Weights of a small contrastive image-text model: text encoder layers 8.
Rows from block 4 of the image encoder of a small contrastive image-text model, named by matrix and row number. Rows with one number belong to one neuron. Each number is 50 + 12 x the weight over its row's rms, rounded and kept within 0 to 99. All counts start at 0. After the name is the row's rms in percent of the matrix's.
After each neuron's rows are labels from the 100 images, of 14848, where the neuron reaches its largest size: "top examples" is what is common among them. Only what is clearly more common there than usual is listed. The data: simulated stained blood smears. In brackets: how many of the 100, against the usual share in percent.
# u: gMLP up (value half) (encoder.blocks.4.mixer.u.weight, 384x192), inputs 0-95
# v: gMLP up (gate half) (encoder.blocks.4.mixer.v.weight, 384x192), inputs 0-95
# out: gMLP down (encoder.blocks.4.mixer.out.weight, 192x384, transposed), outputs 0-95

u.296 129:45 81 36 30 57 34 54 50 56 72 60 62 56 46 53 32 40 47 60 58 41 49 70 43 53 74 37 51 31 67 62 45 57 43 39 68 49 49 66 55 57 58 62 49 51 43 32 29 48 47 31 35 83 44 53 45 56 61 65 54 35 57 74 60 29 73 47 42 64 47 51 31 36 49 59 57 54 44 66 53 56 15 63 54 78 59 57 49 37 56 37 39 61 41 64 46
v.296 119:56 51 28 42 67 68 70 42 51 61 56 47 41 68 65 51 32 53 50 33 37 55 42 71 59 57 60 37 44 44 31 49 54 39 38 52 39 52 28 32 42 39 60 44 46 47 62 36 57 40 58 23 54 46 50 23 67 81 55 41 53 40 32 43 51 60 53 52 50 42 40 33 60 43 42 60 64 43 54 35 59 38 58 52 32 63 73 70 45 35 70 32 46 51 56 57
out.296 129:49 51 52 51 49 60 67 61 55 67 31 56 46 49 50 39 35 54 46 40 25 65 50 44 60 46 49 47 64 53 52 45 54 55 46 62 37 74 36 36 44 50 57 56 41 38 68 63 57 47 49 53 52 31 40 37 58 52 39 25 51 44 57 59 41 42 54 59 42 45 27 49 68 63 24 51 37 36 31 54 53 76 42 32 53 55 50 75 45 54 49 29 46 55 57 58
top examples: discs (100 vs 14.7); round nucleus (96 vs 14.9)

u.233 057:60 47 56 56 37 46 58 61 59 52 31 45 56 38 66 38 55 56 66 44 60 69 42 38 42 58 56 69 33 41 37 38 47 38 53 45 46 66 48 49 53 66 45 38 64 63 44 57 43 50 41 69 44 71 73 52 49 23 39 54 47 45 30 49 49 63 49 46 52 74 80 46 63 40 58 46 57 46 47 38 52 65 46 56 58 45 40 44 52 65 57 40 62 44 53 64
v.233 069:80 58 29 56 53 53 42 56 60 52 37 52 38 67 45 28 46 42 82 52 41 67 47 76 53 43 18 46 48 55 51 59 37 68 45 52 60 57 43 50 29 48 45 53 56 39 83 54 52 28 62 52 59 43 58 45 46 64 47 47 44 41 55 53 28 51 48 57 61 22 48 47 55 37 42 61 52 49 41 55 56 55 40 54 63 51 41 51 50 46 51 30 62 58 64 44
out.233 056:46 38 33 52 25 32 26 50 49 49 75 82 53 39 53 49 67 41 43 27 46 40 47 59 57 46 25 47 43 47 45 54 49 62 43 66 30 38 43 54 44 36 36 62 26 40 53 61 52 37 41 28 52 53 48 40 52 39 43 27 56 43 50 35 50 48 33 51 61 44 55 54 40 64 61 42 38 35 47 59 48 28 67 39 37 55 69 57 52 54 20 59 51 62 61 52
top examples: crescents (99 vs 13.9); kidney-shaped nucleus (75 vs 14.4)

u.23 133:57 56 51 56 53 52 55 73 61 56 45 53 61 52 46 52 42 49 52 62 53 49 49 69 54 64 34 39 36 52 38 32 56 57 36 76 17 46 51 64 54 36 58 62 37 41 51 49 44 22 59 53 54 48 61 41 45 62 36 40 45 42 57 52 57 61 56 61 46 46 42 34 39 47 24 64 71 40 50 54 51 51 60 40 37 48 61 68 41 52 48 40 55 47 38 58
v.23 139:58 54 50 42 51 44 53 55 50 39 29 54 39 50 34 41 26 35 64 45 55 62 60 55 54 29 38 41 41 67 67 34 34 62 37 47 44 60 24 54 39 68 47 49 68 34 79 53 54 44 67 73 40 39 65 54 52 51 38 30 78 52 41 60 64 46 40 53 60 42 46 71 64 42 42 35 54 59 43 56 54 62 49 41 66 50 34 69 48 43 56 43 45 65 40 42
out.23 144:48 44 47 55 66 46 56 57 24 53 72 57 47 58 64 55 59 49 27 42 50 35 48 53 56 54 49 49 48 43 50 47 53 35 49 48 72 25 56 63 74 37 42 51 39 58 35 48 52 56 42 42 62 60 41 45 58 45 49 79 40 43 48 41 48 63 69 50 40 80 62 42 24 43 54 52 69 51 63 50 42 33 55 65 53 36 57 49 56 62 49 60 53 54 51 42
top examples: crescents (100 vs 13.9); lobed nucleus (85 vs 14)

u.24 077:41 24 50 49 83 44 46 55 40 54 47 53 41 46 57 35 52 73 44 37 59 54 50 43 63 49 61 74 66 46 38 44 35 55 64 36 48 42 52 52 39 48 48 58 50 82 61 46 70 44 52 64 42 62 53 53 48 18 37 59 62 59 39 35 48 51 45 64 33 62 51 54 63 25 48 50 65 82 59 40 30 44 48 61 40 29 44 58 44 39 62 46 48 55 30 38
v.24 093:48 76 61 43 58 37 46 66 66 49 49 66 49 56 64 52 52 37 74 40 47 61 56 57 42 51 35 46 48 59 68 48 57 47 35 62 34 41 64 61 60 50 51 46 53 42 41 46 43 43 44 54 58 44 46 45 58 47 68 42 56 57 77 52 35 50 53 42 81 35 50 44 33 53 51 74 61 47 70 51 44 37 48 49 62 45 43 40 48 71 36 42 63 42 55 37
out.24 061:51 35 49 46 56 36 40 36 54 44 55 59 60 62 59 48 67 58 74 50 66 45 58 47 51 46 56 52 52 47 49 65 47 48 32 51 51 25 53 63 52 62 50 54 45 49 48 32 25 53 44 59 41 51 70 39 47 47 52 43 26 49 45 39 31 49 36 41 50 55 48 56 40 38 68 44 45 79 52 67 28 36 51 56 51 59 51 25 42 53 22 67 61 60 29 53
top examples: crescents (100 vs 13.9); dark grains (100 vs 14)

u.170 126:57 39 33 38 53 34 71 62 40 57 68 53 52 42 69 56 48 57 50 40 48 44 48 68 29 72 49 42 59 60 44 42 48 37 49 43 45 36 48 61 56 40 72 49 54 50 33 35 44 45 44 35 75 60 46 42 54 46 44 32 35 84 59 44 38 64 61 32 76 44 73 32 44 30 53 49 62 57 68 48 48 58 63 35 62 60 61 36 43 45 50 31 67 57 68 51
v.170 140:65 44 45 45 44 71 58 63 40 63 63 40 41 50 60 55 58 27 35 46 45 35 51 57 33 65 53 35 57 40 47 37 43 39 68 50 56 54 64 20 48 20 48 36 57 56 59 31 70 37 49 31 73 50 51 26 35 80 55 70 43 45 59 43 35 49 62 68 43 48 43 26 54 60 50 58 70 51 57 43 59 56 45 30 46 74 73 31 57 49 68 22 49 37 55 31
out.170 133:57 57 65 49 41 64 38 70 53 44 30 55 53 54 42 53 30 35 42 58 53 66 57 41 54 41 44 34 58 49 48 34 58 78 44 68 31 81 50 30 43 53 47 48 55 48 56 60 62 48 51 64 43 31 65 53 39 57 59 51 59 34 52 53 55 35 53 55 31 57 30 44 52 57 41 57 47 32 33 61 55 62 32 27 58 59 53 41 51 37 71 46 37 58 42 64
top examples: discs (100 vs 14.7); kidney-shaped nucleus (74 vs 14.4)

u.293 133:60 38 28 60 48 47 71 61 49 47 53 50 61 44 43 57 57 47 41 58 73 36 65 54 51 48 37 57 38 61 54 46 58 43 49 74 26 32 50 53 64 52 63 65 36 49 53 32 40 23 54 51 64 68 50 60 39 51 43 36 39 65 66 51 50 60 46 59 69 46 56 26 25 41 35 54 74 59 68 68 37 58 59 60 36 32 58 47 55 54 55 74 56 36 41 59
v.293 101:51 57 42 31 59 52 61 47 49 61 44 52 31 53 46 28 34 61 71 50 52 58 47 61 63 38 47 39 46 53 56 69 48 57 36 50 53 42 20 71 40 75 64 51 52 50 79 42 50 54 72 64 44 39 61 45 60 45 45 21 84 49 24 50 65 54 35 44 61 32 55 53 55 37 35 23 41 56 55 46 61 53 57 60 42 43 48 73 42 37 47 54 47 57 45 53
out.293 136:45 45 56 44 51 52 39 49 54 37 62 43 54 56 63 67 57 53 26 49 66 30 40 42 43 52 62 49 53 31 47 49 67 25 59 61 72 39 59 49 63 23 48 47 51 70 36 54 46 50 44 43 60 57 47 32 58 52 50 73 39 46 50 27 57 55 57 49 45 92 61 54 27 46 52 37 63 49 54 48 25 46 35 50 51 52 60 38 52 57 58 65 45 50 54 54
top examples: discs (100 vs 14.7); lobed nucleus (73 vs 14)

u.277 090:53 64 56 39 51 39 58 58 59 58 57 39 39 25 62 42 60 53 39 39 47 48 57 42 44 59 39 49 43 43 45 44 60 40 53 62 47 48 65 45 59 44 47 62 46 70 53 54 44 40 63 65 45 58 44 57 47 37 29 57 53 71 62 49 47 58 44 58 36 68 62 39 47 44 27 66 70 43 70 49 38 74 67 52 47 43 65 44 64 61 52 42 56 47 42 56
v.277 094:63 66 50 55 49 62 36 55 74 43 47 47 53 58 52 51 40 29 62 63 38 57 58 54 46 56 41 40 30 63 54 48 45 50 44 63 45 41 49 57 50 59 39 46 46 42 51 32 30 36 46 37 77 52 56 44 61 58 63 56 39 69 68 68 42 60 49 50 52 38 45 37 42 58 60 69 47 41 69 71 56 37 59 49 65 62 29 54 52 48 26 56 51 50 57 36
out.277 084:53 60 55 25 22 38 58 77 42 48 47 54 49 64 73 47 45 43 51 40 38 60 44 49 68 51 36 41 61 39 59 57 45 58 60 53 27 64 48 39 54 48 55 55 63 45 45 57 45 65 56 55 45 37 55 29 69 56 56 53 63 47 52 58 43 60 75 65 59 62 46 41 59 25 18 63 54 67 31 37 36 47 30 44 56 48 45 60 58 53 51 36 48 56 45 49
top examples: crescents (75 vs 13.9); no large cell (72 vs 14.4)

u.81 072:38 68 51 47 42 36 56 42 49 48 50 75 38 53 72 64 38 60 34 35 57 54 66 52 67 57 59 33 61 68 54 46 47 59 47 57 60 21 38 68 65 48 44 45 39 81 33 68 37 48 60 63 48 60 49 51 67 29 34 37 60 58 43 65 38 62 55 48 44 54 68 49 49 48 50 44 46 63 51 46 57 48 48 65 35 46 43 61 46 43 73 52 67 36 33 47
v.81 071:57 75 57 45 30 53 48 43 90 38 38 58 68 44 23 56 49 37 57 79 48 72 51 42 74 64 47 44 43 35 69 50 52 61 46 46 67 53 37 34 47 55 42 67 42 49 61 57 46 16 49 55 49 55 49 64 33 51 54 43 42 53 51 56 39 54 23 74 61 31 51 72 50 43 36 58 29 56 47 64 50 61 50 69 49 74 47 41 36 47 42 65 43 57 47 52
out.81 076:53 68 31 44 40 39 68 69 41 42 66 84 49 43 67 42 43 48 61 55 46 56 51 68 55 50 46 44 44 54 53 51 72 82 34 46 49 49 38 55 40 58 56 64 49 38 47 61 53 52 54 48 50 36 54 38 25 50 48 41 63 67 60 58 48 52 59 51 60 58 47 69 56 26 30 40 37 63 47 36 26 52 60 47 52 57 51 54 37 54 53 37 61 41 50 50
top examples: crescents (99 vs 13.9); no large cell (97 vs 14.4)

u.37 084:40 59 43 45 55 38 67 47 75 57 50 46 56 31 52 55 65 59 17 30 56 45 62 45 43 34 51 57 71 65 47 39 49 42 52 59 29 38 46 49 65 25 42 45 36 64 42 76 39 24 50 65 48 48 45 62 35 35 31 38 53 64 69 32 26 55 52 53 52 52 64 51 51 20 37 51 48 62 55 43 44 38 56 39 50 38 43 35 54 46 45 59 64 33 45 45
v.37 069:42 40 54 69 44 54 25 54 57 56 53 36 56 53 34 52 59 34 57 56 41 62 70 43 73 58 50 62 36 53 42 46 62 56 43 55 53 33 60 53 40 53 31 70 58 51 44 51 36 37 56 63 62 54 57 52 42 49 50 59 51 64 50 95 46 57 45 46 60 50 51 33 34 63 45 60 55 34 51 80 53 48 60 59 61 44 22 43 50 62 52 51 49 45 69 34
out.37 068:60 64 65 45 48 36 42 63 54 44 36 63 45 62 46 55 51 50 65 43 27 46 60 55 55 56 24 35 62 67 45 54 33 60 31 56 40 52 49 50 59 45 49 30 62 48 44 46 57 51 58 54 50 42 58 57 46 62 47 60 43 45 48 52 47 48 74 67 52 56 43 46 63 26 34 34 47 67 50 49 45 53 54 49 27 49 52 78 35 70 36 43 51 55 61 46
top examples: crescents (100 vs 13.9); no large cell (100 vs 14.4)

u.245 058:53 39 45 46 67 39 58 75 51 56 57 47 44 55 69 49 71 64 47 42 46 48 56 46 44 57 47 68 32 49 28 66 77 45 52 46 40 56 79 21 51 58 78 53 62 57 50 44 44 34 52 31 52 66 37 40 73 51 47 52 35 79 56 62 40 71 84 43 49 46 49 34 36 39 38 56 44 37 68 62 41 36 80 43 57 68 42 58 54 59 48 55 43 37 57 49
v.245 060:66 27 42 53 46 46 34 36 51 47 52 32 49 41 64 62 55 43 61 47 64 57 28 22 68 61 62 42 40 32 60 56 50 44 40 54 71 50 41 37 49 79 48 49 55 55 51 48 42 51 54 34 40 51 54 53 44 35 72 39 57 63 28 75 78 40 46 39 51 67 38 56 46 43 50 39 29 67 44 41 46 47 42 57 52 34 56 49 40 46 54 48 65 63 23 63
out.245 056:51 41 49 63 24 31 52 47 54 29 63 57 47 68 45 53 59 32 37 38 56 15 40 50 65 45 65 53 40 31 47 49 35 55 42 43 33 47 47 61 70 66 67 39 55 37 51 63 52 59 51 40 42 39 60 69 40 58 62 48 63 51 63 42 45 40 59 50 45 43 50 61 72 57 32 31 59 55 36 51 48 75 49 55 50 30 54 53 43 79 53 52 44 50 35 50
top examples: discs (100 vs 14.7); dark grains (42 vs 14); round nucleus (42 vs 14.9)